A small image captioner, trained from scratch.
Model: 7.82M parameters, 64-pixel images, encoder arch pvt, encoder norm layernorm, encoder activation gelu, encoder patch size [4, 4], encoder depths [3, 6, 6], encoder widths [64, 128, 256], decoder width 128, decoder layers 8, decoder norm rmsnorm, decoder activation gelu_tanh.
Training: adamw at rate 0.001, batches of 128.
Data: trained on views of escape-time and Newton fractals, 145000 training examples, 5.5 epochs.
Rows from block 5 of the text decoder of a small image captioner, named by matrix and row number. Rows with one number belong to one neuron. Each number is 500 + 25 x the weight over its row's rms, rounded and kept within 0 to 999. All counts start at 0. Numbers have three digits each. After the name is the row's rms in percent of the matrix's.
After each neuron's rows are labels from the 100 texts, of 14976, where the neuron reaches its highest value: "fires on" is the input token at the peak. Only what is clearly more common there than usual is listed. The data: views of escape-time and Newton fractals. In brackets: how many of the 100.
# fc1: MLP up (decoder.blocks.5.mlp.fc1.weight, 512x128), inputs 0-63
# fc2: MLP down (decoder.blocks.5.mlp.fc2.weight, 128x512, transposed), outputs 0-63

fc1.293 107:487468518495500491494500486477510564502509488505513515457494506545494492502504487455508495510516519530511470566489464447480544487489517502508515511521483462509499505500462517507494493532489487
fc2.293 131:479490524503484481532509488505503495450519491540527492502477528493501514542505504486505490496542505495528480528471498514481522487466549499508467502459450468486441525449520490495534513543542515
fires on: "l" (100)

fc1.420 074:484490516507517429499515506481526518496505443466482505485523472501475474526488457516484484504466509486557525519481528490490520498503488537541507483497526495488482502526504462499484467527525529
fc2.420 065:530505454464479503538480498480488516496520520509570500500480500477516495522490469504478513481498503464542476506489504533517492515483451503526462482488450489505487487478493522469514495522498514
fires on: "<end>" (87); "i" (13)

fc1.67 089:498495519497533510469505528506477514478476486548479507486465463519528506525515520528475519515476513548455537526492481541488480501487496514471505484504520500502551471536490536493475527526573466
fc2.67 094:532521518538473468526479478528530477507516522472527513505504502469486501502480422503513497494508516449536461493481540486509493469470486511524478487492454504469471507465526501522484523524508502
fires on: "<end>" (100)

fc1.445 170:483497515474522504488495455501487485480494489522496492446475489509486520515524501524517459483480514501506495488493454516499505479489568507494458550559500503514481497503502484493509520545534483
fc2.445 166:479498556509483500509473504501521492502475458517505477495461521492510496479524527487535520484505480502514465490502529492510527499485582526496478531492468547500450506483498530492477522509544475
fires on: "l" (88); "n" (12)

fc1.38 061:518513527527478499539522502444509524528505488505527542511482481508499532529509499481514538488504525506495498482517500547515514515494503472506474504548520492499463517491537515510506537479463502
fc2.38 067:483499490514524502483556527490468467500521468542449467551567478489511491493490523499509461526534517495524512517482488515535547514520488522513509512515480491459469509501470463472532493486502521
fires on: "u" (100)

fc1.40 119:472503490503505534502481459465478472503471516524502458459497526488507453462488479566521479520519507491466526507491509499492478483485549500462492523528516477520499513504495462487513517450504507
fc2.40 110:460476501502503534473479471520528503498499556499538467481520531495492469496479493476490514529520461519482519501506531469519495534530490513469502450458540458480470469484501508497486465510526582
fires on: "," (96)

fc1.189 115:510513505510477485502498511533509544518481465506501512522508438516471477498530500521497544533493502556465502521528496546471473496477468539480501469522481502514518475515501516489486540554543449
fc2.189 121:520484530547473473528509532550515493467485491477482516525508477474543477469483477502518513513543505501531532504476477529520493491490473525496492483508472515490519488518524483516484529512527486
fires on: "a" (95)

fc1.221 081:490508500502449483514509468510518536514507463495481486517506505467519524469509503498530479481490493494504507499518498526481516484490469501485512516559503521496514484491509465536475511501505445
fc2.221 095:452480496450537529514535493465495514495460563517451471536495496485523448486518515521507531502531496497459520509507499511493473503494513521497508468459515481534509479538518480483534479519557530
fires on: "c" (79); "l" (21)

fc1.195 072:511514500523490508488453482484512484504522513458507493458493473502500518487493452506524469512498509532491555512556502541547502495525495524476444477517508457503464523485544501482532511520478502
fc2.195 065:522470504527521501501553525503503496531503474552457477554526496507531457503489526504515487504498501502488542500473531517495515488520525528475563510493463518478496524527457476511498495470506515
fires on: "i" (53); "o" (47)

fc1.157 068:520464562506488519502529482542508510505443451506489528474503496503482492518469447463503514520484523548504477515492491513510512475492475534497526509516514515581486503490540497537502559515540539
fc2.157 061:512520446484477479476505486504496509471536473448501523504508487490492527485505437530494480471507494451523509490495472499487498489514508501539476523578494487485497486479502484449507529509497517
fires on: "i" (61); "a" (39)

fc1.14 053:481530494482486526459500508504517499488544502520508504464486504467444492488476465520489459523492474533497527486540524503482543511516492456430495543536497492486480516513517485465531497476504519
fc2.14 037:494475493485532526547509527468508467502473520518457482478495504478489466556524488498451502496539550460487456504502524556522490493461520543527486512487514518514506518511499513455535496511508489
fires on: "n" (100)

fc1.76 169:491499542508513508471516493466491533489495496508502495449496496541495525524484487479494514531479519538499479566490454482521543489514514489485490499510477476507467497486464522490514482519500522
fc2.76 179:495506508525482493518508498509496489496526485532534507492468521486504529513485501498541452482511490469536487502496506514511539494496561515499449517509454491498439499463506488471526526512532509
fires on: "v" (100)

fc1.268 066:487515462509501527517463492466531471503504496528512497461516495497501476490496522498517523470506522514542456502508482482516513489499511547529550503522493536521533518484503523464487529436500505
fc2.268 082:512496534477480528487497441482530515489488539469540525484503530504449534544517471457447541492472472535456491482532495521488486518511492440494477483511517491496505491488491558523503483483485538
fires on: "t" (100)

fc1.332 069:485484475500523504489489503478498494493450469508492476473532498528530478506513480490528470520445536532488525514499475498510456550521520510517487489490517451548506471502508474510468479495502513
fc2.332 077:518470564515504491473464483545500509503494500498506509486474540500477504485469512466513515489474489536488486472508542447477523495520488465457468514490537507443481508466494559557439527493473481
fires on: "m" (64); "d" (36)

fc1.330 133:484465488507523528492486474495515467517484469501460484506530511519510473484524509512546473533471535498488511495493488488481488493472521511483465566503548532550520510522436444507520478476504479
fc2.330 135:513502486532531503484511488568444486512530483466484475489488526460466524469473510485505469525482454525486497471471567496514531516513504491494502518458517501440462500497512518507496461502531519
fires on: "r" (100)

fc1.60 058:515497557502518520521475488469479524487431510493508498488466469479481457573483457470462482523487504514468514494486545529517510523476506501478505486515504494538503532473477530424483515486502549
fc2.60 058:506498474525469472529470475490487479483524453483511483481507462494505518466528475551544508495492509466513482493495466514520489516481523485543498509470461522510485501492473511476497494482462452
fires on: "j" (100)

fc1.348 062:473513539467489473471483505473441523470476521490498468491491507478477530529527490477463505529505491507502485518558471522523518515512485445525495487472535507502452518471522509494602492482476538
fc2.348 068:549522506537531488502472523485519461523528475526532509503503521491517502525491528480501483476476514480534490471520590541522495488462503533481522494501439525491499521485469518491513489500493487
fires on: "j" (61); "o" (39)

fc1.308 079:496521501528464488538481517518503498514500452473529470532489510419506514482513482490548486504528513489502525509496495499492518497473504513492530492523473487494507512547503454533450449535434437
fc2.308 069:492511493459538531503521500491514525548485574519500521501491510513518461511491502461489524506482463499472503505496497511506487514504467517521562457470523517538530470501524504526503456519563538
fires on: "c" (100)

fc1.180 089:533518505489461499513472504512496507535490500487512540505491460473488527469515519491534505457463505481541470482480485508495495491464524511513504507543479536535542478489484491504440500500518479
fc2.180 103:458485538474500526499524491488520520514478555523455482552501486521513464451495505490548554516535496520459527522494469465514485497515516498488498481488517491518498461533495455494507489520542515
fires on: "<end>" (100)

fc1.325 066:471455472525533471573471489490495507504505479495519469554530497520514480525517524504520520517495499495521441514479471471509521515515454539507483513506475491539466464502463458518506502495503493
fc2.325 073:513498467497492510486506472527469497484529487478546500451514491518495529478517485488480514497507479532531548509509465474479475539510467477538528479522478502468522489564514507532502471492501489
fires on: "b" (100)

fc1.406 104:510508491511513517531479518463486486539469480494508513515484463506530501475507507539514528472478549493535456461508498478498517480483530498494488528490502523543527516513429511477516558457495462
fc2.406 101:521502488480496501475478480529466494475544464455537529433475496521493533476494475510491502491498461504549492499508488477510525511491510478497488547536461466491454539511490505499508453486507526
fires on: "r" (100)

fc1.95 084:462505503489559488497467480449477477494488520516489499477522506484531457475499514526478475528479529467464524481496529483512503472471530479499470510531528491503510548496470488457498516496480455
fc2.95 077:462491488519468485470467490554522488490530501468500470506520497506491491456479493508505495496544478502527498512493507455511507525517487491509481495472482453422446502497504488487459463522525539
fires on: "," (87); "t" (13)

fc1.417 144:490463508509512501462482468508530478530487473472464505476525542491476514496534459496535471530475503521456524504494492483447489474485516519466466545479556534522488470505473504523497476497507476
fc2.417 130:527468475537542485505508508531473484516508467485492457483534527464479501475485513498498454549491498496493489492462534526485524494501504508513494548472513521472486513536479471483467466487533491
fires on: "r" (100)

fc1.48 069:464533527483522540497505495492503472508476492501520533425502483524491452469478489497499521499498510476520480528492451494521467479452500471489493487527463481563496512500493498517518541484473517
fc2.48 057:526517507527489501483517465509531510498529504487565535476496536520455548539519471476495508508490486507498459515523532516508488500507521461491486508548499481474474496446485522503486507551518547
fires on: "i" (89)

fc1.27 097:550479490514486492492471460480468507490492484538523531505522514517512525508536505474492472448474533478504495480491459497497497502464531494489452505484492456538551509517484471487448506535493476
fc2.27 097:440492547497489500464486489531504515465478511494489509504513491481492508451482504498534493528525473532529522547492465477488528498488490441510477524556500470486467502532493470499484499550514472
fires on: "l" (99)

fc1.277 069:468516485498480529516515503478477487481497487510466444389510518491472546565524489500453497536538495499512558546524502490505508500515529545484504489537496495497493532499511488494489487494506533
fc2.277 072:502518498488505499541460495437505505509493517469499523491476522454499514519483474488509526425472496473496444461505517514498488459474531514495460466490455523524527504464531561520525506509488466
fires on: "y" (59); "d" (29); "," (9)

fc1.350 088:496493519487510481516506487422536507482458440512466451483511476490481473492513458549498512528496508483510507526506515515479512491493500500507539494482553523516518509550473472501506517496502504
fc2.350 076:539512500472501497543488520460477504486526486520571498482483444509527483511491505505475516475485520468551486485517527558549488523475473486519484460487480498520542515460494545501518484500451515
fires on: "o" (100)

fc1.425 095:479496512461527521475531456486506473494473509503502526489513506523473488480514487496486497503499508502461525518537496529513471463482521456487493527488527475505497508465509458446519499469505523
fc2.425 067:455480467525459499504437483510517467484519515478505460519527477459496504457505517540503491505557480498537483486492513520527490528487504501525486478465465500470458516516494474461500492510503527
fires on: "," (63); "c" (37)

fc1.418 092:460508551468506492444517483475491528499514488507521532476479474512463515518475525489498509513488487527518504497508460486535521493507500475516490490461499474515489485480492509491506467529473515
fc2.418 095:526508488529511482505506535532478487508544475520554490515511528496497528524500537483500443512495522502539508509491537544490530512472491479495514535511473496462440536497475480494483487511505490
fires on: "v" (100)

fc1.485 113:515454514450493491485513487474510496489475478522479475434495467531481512504531451545453476528475531508478515521540514537487493453488503519483475497532541491515530511518483485472507486479522486
fc2.485 113:467500540512515492531485500463492504520480514493431494513477466481476482459495515522554529486478509501468509474500547488526512491496560486485486500455509527529490541457522528521516521482459463
fires on: "l" (66); "c" (34)

fc1.474 076:471487507477529517466509496454459488507515507477515476477504466526502496507500498535462477556495525516448502531506516517532496507503505467464488517490515457524502519474491515496492495521476528
fc2.474 058:470511540534479486506455529480519495505502493468500480549523459493493532460503500494561517492530513480532411467516505457534517496490496472487446498506479521449464521489486506492504523512468472
fires on: "n" (74); "d" (26)

fc1.459 086:468471496539521437529490528464495486504482474502494467436535483473522512480472509508499474462515542487571456544483523499496549478486498525544517514490494522512511539508492502509515507472480474
fc2.459 106:523507499451475533461513454523509522480517515470544511488492502529510545533516471472499572517472484527513519507539457484499486520518471464489502472532528487493526460501478492512491512479526563
fires on: "b" (61); "s" (39)

fc1.433 114:542490498501503479520503502511543508501476499526486512466534462518476502528516482523481513561519515552478496525509492532502486470509454501482538494543513504503489503547515529506471502517524484
fc2.433 123:515486490501466490507528487530503502484491502485507521549506484481562516483501482520511529499516485487521536491500455501487507494507482528507476499512477520494514467532502462495503541465519460
fires on: "u" (100)

fc1.222 092:510514504493482508559484464534525517523505449485505503494506463505485513478504520503580513458463512480549480470512495508542495480458511511507489526522529542517497468501485489464505491479534476
fc2.222 111:471476503464501537489540479485527526497452549501464485511507497514504476467526490489511564540507524523461520533513461508495455490493502497503515483509517523526512479562487454496507499530541507
fires on: "<end>" (100)

fc1.448 080:446498548500504521483498489456509513534449539506534463495515502515445445517458461503484507525518496475479517529494527493485503524495489487514525537484524491538469504502514451498502480478474524
fc2.448 084:530500513560499480498450489532511485523524461484592466493512527498508511524494533493508482509494496512509449481501533516537503524495486508458496492479483490472474489480449556491441488503500540
fires on: "m" (100)

fc1.508 071:465501474504494517502450505502474491485493510490549506498524473481523481484486503528494498508500503519507485464513480484515478513530498475543467518537525492506504502490468539446499546480455523
fc2.508 058:573507541564451482473513489525546507511534463497507528518496535509464520515482495475503501499482486506482487492517534496472519470489508490458501473484492503474474491436477522525499508487492514
fires on: "a" (95)

fc1.123 069:474484508508494505496468503448506535501493485507478534494488483499492499494514513495506493519532554493534460548479464464504559506483524538503515487473489516521505499485482547501511504507510506
fc2.123 094:516521527506490512490491481504485496448529493484546524459519508531490546538520468459494501503498485508498490509553487508500496517502486454498477481529472472462479495476492518515527474479487520
fires on: "v" (100)

fc1.167 069:538460527489504484518494531500494524514451495509502458481482454507469495521502522488500515531478542566479445543508475518526514510462472527492514478507513522513468528489464530508515484512517510
fc2.167 079:530498485510447498498500458508505491461519479462518520479514487491525541484535448533500509503515482471520522519515466543502498493500515495510485496554457511490521485508480475461509518471501504
fires on: "b" (100)

fc1.45 064:513517485519518457521499486503494543525523489424516518512529467496462519486487491468503521468492533483518471491499525483533525493486435507496530497481501521489499506481518446513505480535523529
fc2.45 068:485512441461495502503518475496507526504503545460535487479512506489523529500528466508515534514506490514488537519516471513476448505493454466511477495508489478495499493527510463481496503569538490
fires on: "i" (97)

fc1.373 076:521494476526477512518472508493534513508464482491497537486528444483500469519520459537513522475471515519504511474504469491473469529513520520521475468505538503548529480507500503483538564513517516
fc2.373 065:559498521534482488469525485554518501503511469498518541485464533505484513465461507492499490481463480483481511484496520465459530439490547488476487526518481492463504500463487523508455528473493480
fires on: " " (100)

fc1.92 070:476493502515511491444486478491501490492531494479513488466501428480510526507493465500526470504534511515478530497512484536500528482502518498496440469521515468491501499502527498486531533528458487
fc2.92 062:477500491513530467532519549464467494523495448530451459530516481528531473481514530497498467511491522479505497489464539505548535498499507489511542510499470520470500530499489501499509504495468493
fires on: "h" (98)

fc1.119 067:493507491528498483493499484510500477492514443484474473460540476484501555476521505499510469520483483517496531519464487534497521496500468471482489483557519507517480515495545504475502510473485454
fc2.119 070:490467496495539535500535526512501476533483525543461478558470500509483462530510525478461479509463530504486516484486539514509519466485526506498555517456549524522515505539466504496514499461510545
fires on: "r" (88); "a" (12)

fc1.465 072:464500506497534524459457470446465474518538455516482521488498504542509508500496512476483500509500510490458516484494466476526497473463516494481477494468510469501530514477468479506487494507472494
fc2.465 064:455506473517497488492440535497502500509520491452566485464546475515507525451516514502479462512553494514562477522497524480520522514493470467510497512506490500478462516546469494485494476532505529
fires on: "r" (100)

fc1.378 063:521505496516499501509468489510481470500476472468518526448532493500559528515511520504483470520511508490518487496463503505523491523501530463518447501534512472493509529484518533481499566510463516
fc2.378 073:524535517521521488461505507494474516540532470492475547523470511507476538504484483455518482444460510495508507477517516487528518486504494504459536494502519512503492474458489561531519502504476523
fires on: "h" (100)

fc1.187 078:538503500536455466549494487528508541534527468500513511493493476495514527476495525488551483481494514499500441492493477532526481491480499532500491483463469520556517536533501482499472547512522515
fc2.187 110:462480495453504553463519478499507535487470547499472516522509497519500496480520447488493525530509493501481523550532459498474490515524474483499512470522572498510517461529489481493523501516516549
fires on: "a" (100)

fc1.113 074:519504512479489525489514522485517533531462459506498526543447503475468512517503472498533542454527496535528482515508489550458532484459514500486516485559534489510508522539540507466541576509510477
fc2.113 064:502531498523506489517518505478436473470516473518438495520513440500516505470491499539525465512514515465524542492500495553558519496492535539527537521512444501521506497482502457484549486474498489
fires on: "e" (69)

fc1.447 089:525493484548489496542488516473502517517467442497476492529513472511499497488500492522555504496515565491507468523511476519476511481474493513498512496540494548553478537530439504469501541485488478
fc2.447 095:500494522452484554498536465494503517469484518502514517498492465522524502475523467498503549523495488503522513543542444522514485513497502493505499472548480510534531456542478452493549506470523531
fires on: "b" (100)

fc1.158 160:472482549502507504515492512432537537497437458492478481495500463519468472511509431512475517507496511497492495525529521499455498500500484498486520477506514506547506532529497495506527490491496510
fc2.158 187:542508496484486485538507533466481508521510459539563496496506482539518491537489502514485493515496552467552440515478518524519531520502469476508496508511490508532506521467468515494464518473447526
fires on: "o" (100)

fc1.466 101:499506507476474508510483519488502598553516529466544514507514490505501497522491466490518524453460500482502466500509477472515510528526494487514492514533505532546498484477513494498472534512491502
fc2.466 111:532523505528490487530535533567533497565533493484485501580502496490501472488478497506549526518532521483494504480446520498505487508517483504491479517500478516470458489478511440511488519520564493
fires on: "b" (39); "p" (27); "e" (24); "d" (10)

fc1.434 163:477510494497509526497470471496520469518466524523495443473500547479503469495497483502525505509491534530511497508530497547508479476494516487446459536564516495522483513501480498490520552469508464
fc2.434 150:487498411476474509502543484520492497504509508502528476497502537482511485517503478500458493510517469511522489506490504472501504541522484498507515499470482441448451526506508482486536467525495539
fires on: "t" (74); "n" (14); "p" (12)

fc1.174 086:486521504523512542519482491481492477555457513491528498455479532507454495491480478515507512519535515500429519519488544512540497456490519488471497482529539519513466512498524478473496544506503524
fc2.174 073:467483522508476540511459490495539471489487539543521455514534525496497478503509458504473512528548482498508436508517493513531500548532494518500484501486476477477455495524490465485517498484525555
fires on: "l" (53); "a" (36)

fc1.1 065:492501489481503494458494491441490510486548455494484472449505479470513527528513476505452543562493509555468489519473473512541504490494483503494525526508508488510504484509517472502497480558475466
fc2.1 060:496508459511532451531500553505471485518531493489506511490498501515515523503537534487476462463489526462522505488489542522523507452457497491471513500443459529521500514499501539509558502497506514
fires on: "h" (69); "e" (20)

fc1.68 065:500473485480457454484499496467520474469494434487498521428510482508509548471514458546511481512490505520484493507547495517476502487510524493446462475523515520524522503528473496455521537501509508
fc2.68 060:474494558535543510515513537475509489541487502504493494524475495505463472495500530483514504497464480503485498465494557511547511505476553446493525518478509517505497539481492531514498458470437489
fires on: "l" (89)

fc1.240 058:475504495539494551475475473496498466522506516480506504505505496487504467497502500496513472506532527464489483481475518487500430510491539508519500520474526470532506557470536482544504482499512502
fc2.240 057:496484481511496501491459499548496509532496524491605476464526536510499480469482519468514508483506464547523489488513525481488501531523443487500508499495546500470479480521473525501460490517508543
fires on: "m" (82); "k" (18)

fc1.476 069:509502505478483506493475520478462542452500494457526490485494461511482508513502490493466526503505542505502512481541476550500558485489479464498454491541527504531537514515514502449546513495479498
fc2.476 055:519494475538509473484555504490476464536547459527440470539511474505510506470487538499545477527495519503519538493461529506522526494492531499509541520490457501478460525498481469501490493469498486
fires on: "u" (100)

fc1.144 081:487471505498472534480453433478515501494514528471520506481516501489469511508528483485512503499505474514489522506540479523493511508528492502493468460486557494517499469517515486472494502532467525
fc2.144 060:496441500515525534539509524494478503531493506509485476530540522517541443478512512485499509491522493510482507507493553502466490504510541499441509498473462515470518519532484503540486497488496486
fires on: "a" (74); "d" (24)

fc1.182 051:456524487484494519483513497505517485525468495504456494454479483470472474458526496504563486512519520470478522504517522539461495480515498522484483504582521453540536488531539511515513510494473473
fc2.182 046:466505530517565502547506523446454508495496528509449505491495490484471478500498514497528478489526515494499492468471530503546528505487511498499513512501495476479487534456540535521535482521455495
fires on: "l" (79); "<end>" (21)

fc1.500 156:490484483502521491510503497517542533522452495519478538502512507484461495549479475502471478481483474485483518510477496517471499528502472551532535522502523502518508464529537482529512494523571497
fc2.500 163:554515497524492459507474493461433478493546480518569496468499512513510521519477505506485472478491533485547472484485507481487525491477497492505487526520457460501501529455487518477473511470428513
fires on: "e" (100)

fc1.50 081:525516487527484487499513518517545509552507465497478528570492513484484515512479538483535526483478510520483508484486492488475542489482508528501478542506492528506472461503534472505500508496555431
fc2.50 076:517454553487509508496486483536494491458489476542493455476493485506542456495500516502486471544544503503508526529477495474506483528530486553487513494493509466477523478512497468502450492477493519
fires on: "t" (100)

fc1.254 082:514530532480517536484471464499466499519502512519521480491532503479462519497449487483513486516496453541470491498527526495560509499503518464460518509525532506509504495497495475488444490461483566
fc2.254 093:453454495470460537508529483476559536475477577489479486532512505485506479492538465483501577522523509498478495525530459510454456485495501492506493465474537490525508472516497481501518526541534508
fires on: "i" (83); "a" (17)

fc1.489 070:519501508480448496530483486482490497484493478516468519495492458498491519532499491470505500492534524511514488517501448484521553518516502516526479471512512518548513482491471484461515538477532530
fc2.489 052:532475535494471521507555466482512533490524508485488535481481479490468478464504448523502535452501538462481521497525482539496461462496539500494488504528477516532514509480505523502485507492476462
fires on: "e" (100)

fc1.391 095:495509470508499524510482501489558492507486515479514480503572440480517479483522473518487540498491479487505482492537515524511456514513481520487514484532518536520521466525495507486547495500507514
fc2.391 083:513474518541465502499522497533507503500506477525538510496473519528497499495490564444507522502491472557497526479450474502495530509476505490503517507469466511507500506499495509514470496484511520
fires on: "i" (97)

fc1.452 086:504501490464509459476500484454495507485484485502495468484527523452474549524504459523479501498455500525489499524538532500513523501534506516509529480512531504483497521524492473473457483501488512
fc2.452 091:461480459460467512519478452451514532471483536434529490458504525464502509480527468490478549493513502500478484516523487509472483493487489485517443470474489476514518506498536534504519490516497509
fires on: "e" (54); "<end>" (43)

fc1.78 070:502532495463493452497536489487496484485498469490481526472492496479460496518489446528506487465490489470502521472514544508486537474506488511508512504520537548450501538479510517490543486500530517
fc2.78 057:471477484471518495523475493475483477467507494487500454484501453477524481484522508550485512501507492489485495524494467525534462521484509528524492487463471493527508518541513484464510473504499468
fires on: "<end>" (100)

fc1.419 111:492489535506479488512514527445519535535487447514470498537520476504480485512493451533519500502494504482507483526497478506470565494476497517522509495549499532547503475536500500489543525487518465
fc2.419 096:536503549515495508493463487493482491496524493542592487478472477522541490505479540478512500498496480485514519501492512495555498514502515519464494473490465473513528487460482503493484492472450528
fires on: "j" (100)

fc1.376 126:457523534471511492503510519459490507479480494519498501477475514524494530551490500497464526510489499496486462554488489493508527498490491499505503514509484476491464492477512524532542505530501519
fc2.376 111:503509496510498488502486487506483491484537461522534501438452509484531546505514533483526461483501486489541488491503507502505549484485560503474473507486457504500461509470489514478523503507531495
fires on: "v" (100)

fc1.12 073:504505497486552503491493481450524486502481465504502492444520465511477495511493460508503497511510519523448484525529532515513504497489475478480521491539544526560514500508478486463501503516500514
fc2.12 051:473494480502433520517527462495535524491477533463497507493486504467476517472541425512516534512528490489527463527513475513490506466467539488527474490514456497509478505498488468480537516516514509
fires on: "y" (44); "m" (34)

fc1.191 137:484524497464520494454452485434484490496498492488489497494538488528508526480510511501486512506461524503461495501526477476512478480498488459478464516471516482484538496472449489464477488500458490
fc2.191 121:511514468533521442508482566488479499496532453443498496511546466505510493466510503551476464509550540463548513494481504505515493488476465473520485544526464502471473535528495473490507486533497486
fires on: "r" (100)

fc1.66 085:468537477486527481535510532504502561489481492489499512451471502506491490541505509496500487474522493478512488514515501440482529508495482534514503497517504471518504525499557514509501487506457480
fc2.66 095:501542451527519480529531511475457486517527504489484508464463507471485544515485510490517474483519484478514465486463507517520519485470504508509500517478445506491462532454549522518573483545490510
fires on: "o" (92)

fc1.251 086:474476445554500458539493535490498495462548473479507456465516453494505505507512525504515478529531485516497519509471476534547495488490459503504502494538463491511490536500543482489491516537447474
fc2.251 103:495494484482550510485541529524479493539472514521469528523466521504496481526509523462463488496470507500488502480485533536508511468480494502466536523460542534519539500547493540517528496484541546
fires on: "h" (100)

fc1.149 060:521466490466537519561447478507482486516517468451513497488494475487543492498479485482484490462476497489531484477459504502509487483503511492526474542531529496552523515484496502500483507511501458
fc2.149 047:518491489491481486471494487518456494530524481492495490513506480517503517458500507505538527491504487543492526499506466453509516532552457491517503495455499499477451473538482472510474477490511499
fires on: "o" (100)

fc1.98 067:460494527503521500479510484512482506499507519492523480515485526505475492495504422469469518540489503486464487532484506487518510545546495486491492471470507462465460492506506516528502490497503538
fc2.98 062:546506483534446489513440508493537486488506476459542523489505507482512552515502451496503494467503516473536460485539491530479490476480498510496464500518483526496499473492504540500520527498492505
fires on: "a" (95)

fc1.377 078:507517524521497499513479475489501539533499438490526523500531477472484525510471495488560510445469507499539488488518487480521494501502500520490506521556519510472476470458488508476487507451546509
fc2.377 075:478489485456469520527519492494520526511474567461485505528497500513510474496520441496516583497518519500467497521513466501493464504509475479498459465504503528517491482530512472490497526553530504
fires on: "i" (45); "b" (34); "p" (21)

fc1.228 077:450523492486493493480505478478478494468479515495489455429504504505461521540514457494482499514513485505486527508507457486494509489509522528515483524549563514472527487462513494522482499534583508
fc2.228 077:492540501514516492494425488464514482479506492457546514496484511456490516490520477502495530457482498474513436477550539499492454499496533509497463480518463533478487504496509570486508543491483467
fires on: "<end>" (83)

fc1.235 086:534475532483476515471494502564566497501469470528443527483523483494477489511463456488478504500487500526507482529492479533506510519498471523508497506544483496507484460509522514515499538508547489
fc2.235 095:538489477523468461500505490531446490478518462488538491489500487496529507510513502546501466501513498500532511501481465500487513528501484496521489520513472477476488519529491491486486507487467470
fires on: " " (82); "u" (18)

fc1.364 074:501523512504481513468456473481465492510505489505500446460537485453475492485462495488534491503537496482499528488495511516485555453502501499492439526560527518516491510487539487464518503479450503
fc2.364 058:488466513502473478484510456481533479479509506506482472541514532520498476509514508493489546512493477533496497511509506454516487525525515499495537483466457479442487505501494493528471486463480500
fires on: " " (100)